config = dict(
    arch='unet',
    model='image super-resolution model',
    train_examples=203450,
    rotation_deg=10,
    dropout=0.1,
    attention=False,
    beta2=0.999,
)
Rows from block 3 of a small image super-resolution model, named by matrix and row number. Rows with one number belong to one channel. Each number is 500 + 50 x the weight over its row's rms, rounded and kept within 0 to 999. All counts start at 0. Numbers have three digits each.
Before each channel's rows are labels from the 100 images, of 14848, where the channel reaches its highest value: "place" is the part of the image that holds the peak. Only what is clearly more common there than usual is listed. The data: small charts drawn from random numbers. In brackets: how many of the 100.
# convs1: 3x3 conv (model.enc.1.1.convs.1.weight, 64x64x3x3, each kernel summed), inputs 0-63
# convs2: expand pointwise conv (model.enc.1.1.convs.2.weight, 128x64x1x1, transposed), outputs 0-127

place: middle right (34)
convs1.43:547549416505509520534477519511449535446562469469488403526468410531462436523499519459460481557412506535412480532522536446472544539483473372493411403506460454510560598478562541489567529569452454
convs2.43:549553536508491528506525516455487450483511624585529490492404481489539428429564422574525457497601459559508502508543498476447546542459513508444491542483492569447509562383463465500510451536403496536533504499473428485491452635455482519561466474507437455410498523504525432493436588513600503435588511585600514476561437487480573509586565537535580467495596523438538483480530459445533491550481

place: top right (27); bottom left (25)
convs1.2:509535465463511370382485543577564464476500373542497529499444540543514506516472501482442512539493522462549407484492526414553513469573455489484459422445402467526516592502440493430451531507556511
convs2.2:458456502564509520430519499448493514417469503502566491528475499539572348419502392410430380495519587451505475424484498538462413508467515495404555450543562537464504520552527452427461519542467534534562474481510536492491488489559528585537596474517492463499500521533403491456415464468514448449495448537464471435531404434483506571527531394633523425464490517517469540556513462486511439557474

place: bottom left (43); top right (29)
convs1.11:494564498427507500514452505519655484581449418472474521551493506574447534520491483520454548476492541467482410570499498482492524472501473513618515444557387376489606480465538454502529514504545512
convs2.11:524442522499539518530484438496560479470512472441479532510463522467472472481456517408483532501436508398539543477483392527514534532495533505490459491496433500424491449552462501473499554462418499462470448397500434528464464546606547454441489549494361520466511505367369537450505383465458470535422451516487500439544464498398446461537509473517487570531435502381533536554461424559501447590431

place: centre (38)
convs1.47:471430438583419472505523520489457465543418529534517391518597506446398503465553508495522547480457468492387417484434407532473488414453551456472506548481551515450509486487445542537478438435484448
convs2.47:507483543388457488516498584566514541489498557501563487578507442402572447492595484516430508436465510470456499516550533444521480570422531567581443420467514382557470518499457449492538584563563528461410528455546481489493567508462539479592521549531453468444482492502424479504560449502580460450473464495439582408448562528516469607495525453410536546450511460454480508550408452556474463498433

place: bottom right (26)
convs1.20:424500480450401481518467489461543507568496581493362430550526441513480499433515522486555489510420464426481420505557432429465548483397488420500514559531569545431513461493456484515452572502470450
convs2.20:526493437535519560450575608470542515523535436515551465443460493526446434509541571422466501479501554492479462596579490476460491486445485562582544426466519540519467475539515455481539442513494499505478536454528494500562578495430528471472493522588462497501485449478495520481528563460565436481449496574483515522507635513486455660514504430477458446447459504705482507554494514549631548464461

place: bottom centre (28)
convs1.35:463439390546503510498483474504432529484470500587516491525468467398505551520502484465534483453466446508498440503522458460415491434478485564570535576510612516450568429384483438512427479465441398
convs2.35:561460552517488537471504485503390520534528382488577496506486483507533498570584500467540508514360545546545451495474531530500441421485466452547517519465479479510414421453470397512494454464472498528497516522456528392452504489544536435487491409566592510468518550502508581505452589471487476494559571424544545401376482592480484450487465424360478487501505468443487523580516438462456450450527

place: bottom left (34)
convs1.38:555611490495448532527572473462426485536498540594475362586459431484446464522542479516486526485524505525399404557480495502595541541489555556544428481537495472470479523552450513493419485485577489
convs2.38:446452563453580498457450503504481453414477426461413450550383511529499498536465456445511454498497445432563481464467466524531471512487508509470464429557556551417539396514436498419481499540577508426553498517526528586468482415476449593515439569501518378545500537505432466471480524602549467522426470583409471486612568448472421509505474502470510494458421468499535441445586465490452523567509

place: bottom left (27)
convs1.6:550493483524465517499479575511536524427508518511496482605493464474478506489549439533472560489445570484365477561538442505527521524432528421608402431502499554504509436523594490550563452481459386
convs2.6:448480554515612522603548478570581453431532581511462448533375515412524540525532412525513463490634489478405534480539517614577535490459500506389545490480491518499489489483484455562490537509493517476540522443514530519497523536485564559540455568557422452468440443486462632509487533497533564390477488476483508471566456568473534487473502534506565583586529473533516565513505450494423580541519

place: bottom right (37)
convs1.1:447474540394496395466476567529574442526491429545553439486567483594532494513523405496566551420452557383490470426462547483570482536491479547471475531450459484449493458570477516539494480507566542
convs2.1:502493527521601474492518471503561499475474570525505405411548547435508454395473479476441427517566518418537565458641383605373450522507555565526488471561482521453573507530435590448504471538618440437431479498506474432509560473568519419525572497529481562455518449428487495445463475474469470535505437585527543487500490424539496514467484534586511542496447499522451480489520507543453467471524

place: bottom right (47); top left (29)
convs1.9:426535526448467433497462429505595423530560398498559482482530467632428494443459492441506510552460505472530519575495567471559548469458452461461453514426441511537545538581577535542486502559483440
convs2.9:613487442516538493568552439431542472376466512507494435552459507446478452377434506485425522481512520420447490395535511489503546447496587494421500548470447500513558443476468573402541492516476555507518459400473499451526420450404519560511561497533485403498512507429438488400476491505456487473523396512477459510549423452446432446496594448588465537545510522579534464456462470520476498487462

place: top left (40); bottom right (31)
convs1.25:421596476515509427447417419547559525516551452440492526516497582517453556481491590448435512593474558446565479488536501419517549530473405453507466527497424468565462564482536473435473510560560465
convs2.25:505443469584437473508554507415532372501500549591546459550402486493513456483473420448460447505481548508462457413530477501439550446476535495442616517533608509540515520423458503442473474474457567439454558505536582403434517456523514570530495564594492448417477569469479460447445480580536418513593526518459429505490448513448516480504560412487456545522449495495482469454569433443553475547468

place: bottom left (31); top right (25)
convs1.55:468490505547507507506487514518425505489443561555472555468510475511404414480586445418509472463453450425456535417459446528452450476498509495354551540468562477446442459468455577527418460403506514
convs2.55:541474473453451525402606537386469566609512551449517497517574520430576508556566524548478491485549518533524508477535568470471525533573436526593547547593550584610531494486525512570543465563601547469531475502478500504523574419478530529573632572445477547455482520482548445550550467543491505541475519502499490469488478545462464583539503401579495475489525533462499610519501488403540483503453

place: bottom right (46); top left (35)
convs1.41:498525423504502470407517529481526465579604491592510483504533403497515531443520552443546514529474504559513447463478506469549594547478424441484392419424455422402482497550511519519562485438527449
convs2.41:424491525517535534499490512464466469449545618547549501535431426427525447463596489466476467498522508542461447383500546606497507458478528457452551573556471533475579573519536445339527453436535528524577446513510462482521580517481522530477534546619543440355528530441511524464423502597487519453499467469484444452450452480412527555520434551489483513565558548526508530458526506477444486549457

place: bottom centre (33)
convs1.39:545434527493458484508575557431485457401483558444502479563526441452515452477496486488536484442485482525473539432422439468440418499487593475506414428477559564504531434473502586500556433407457592
convs2.39:504466584453544543478529511507431562445469541467546475393545501501559382358526528488432453483486502490420528505523505551531558507584507531446527519468479612560443492559546507591496529483395571527501486466481571487482535506536578521541601469514430535528462470546513496508597519459527458446473466465511460432533551476527524488619623421543566475538488538479431490559533440465510481388474

place: bottom left (26)
convs1.22:444497464547463529503543469504516481381514391462418519449479555483488473448436455539533468515421480616507570498436563532544380536551538424493495490527467498495596526546552533459460433466524561
convs2.22:579547452484462522489478512448494511525490452536476490501484520457428465426406546499454476493488531490571552532449419537521564503520648583477393583407479575561537498474502514587514433561516508475477543530601575559627458464507444444532498515444420500532547542484516457497547519561467471462532455571543432540535513552599469509382559478568494417499432480454516493543562538472527569535473

place: top left (40); bottom right (32)
convs1.61:418523480555521490434484423523489554577528409518520543452465583549455497537483500485470520548472475457554528520477456523583483524553370479401477475484464405466449592513464522419448528508609533
convs2.61:510445535509536449473543470436532434412439534531489471496538566510554390531475383490488470483503515489466401464466420567405546507490484485524578543508567486501563486500447552430458376574501518479525502574618551468485565431533471493599481557535494499470518472509538458423465412573456452472512492583476473590470357528452439522539543458581461508515498506516456527400543479447516474532483

place: bottom right (26)
convs1.51:463622641505430480453530508550432453452521444471406504505438439566443466547424549543443495493592533431475489520462496467562508457487448497500491442486438420518492564521528527465566485550543539
convs2.51:470545508555481487508569474486627433465474479517478506552505489464508511480479438457455519498500499493457470541522388480497559548477544549499582495531547563456483482575437577612509561543530472481461509459560530512508510495478461574416446585563526452461523462475498506444483428523548536554647535518508470619552513536588400549386461442494474447502605505576468508517496565456556489618430

place: bottom left (32)
convs1.17:430466546583453498493473478540432478432523433555421527337409561510432489488474507489473469538510471471474511455462461516586406463595492483461489478479507448529563483428520576505454438465462546
convs2.17:479484561466433593410527492477535522637466452452546471558501481605572444499557468473436437469450487534532571545507493533423543546468467482458409488458601555547499493589460477545499472484580533493509491466543521490542420508476431454513557574425455518545488533489538565496537559516498514556555498575528521532466501617548411560502494425583458510386449503570434455534521563523479510582435

place: bottom right (26)
convs1.8:546569537515422436497493497459500455500433552524483420472405470528501407466568417478537505438570594495396492499466585573470510427431561555518544508447508508504515544570492566514510441413487520
convs2.8:602538510548525486557531465521632667444502438479456501420452467455476560497473517478433484522585507379572546513518409490422488546503550530437523457502490432473556479512473548433442479578547465556461504442563487545581441374458532549552500484536540528533496456488421515465454462521546459590502499554557516528577523444581505500477543493562443490564481544592531551503534541529537525499492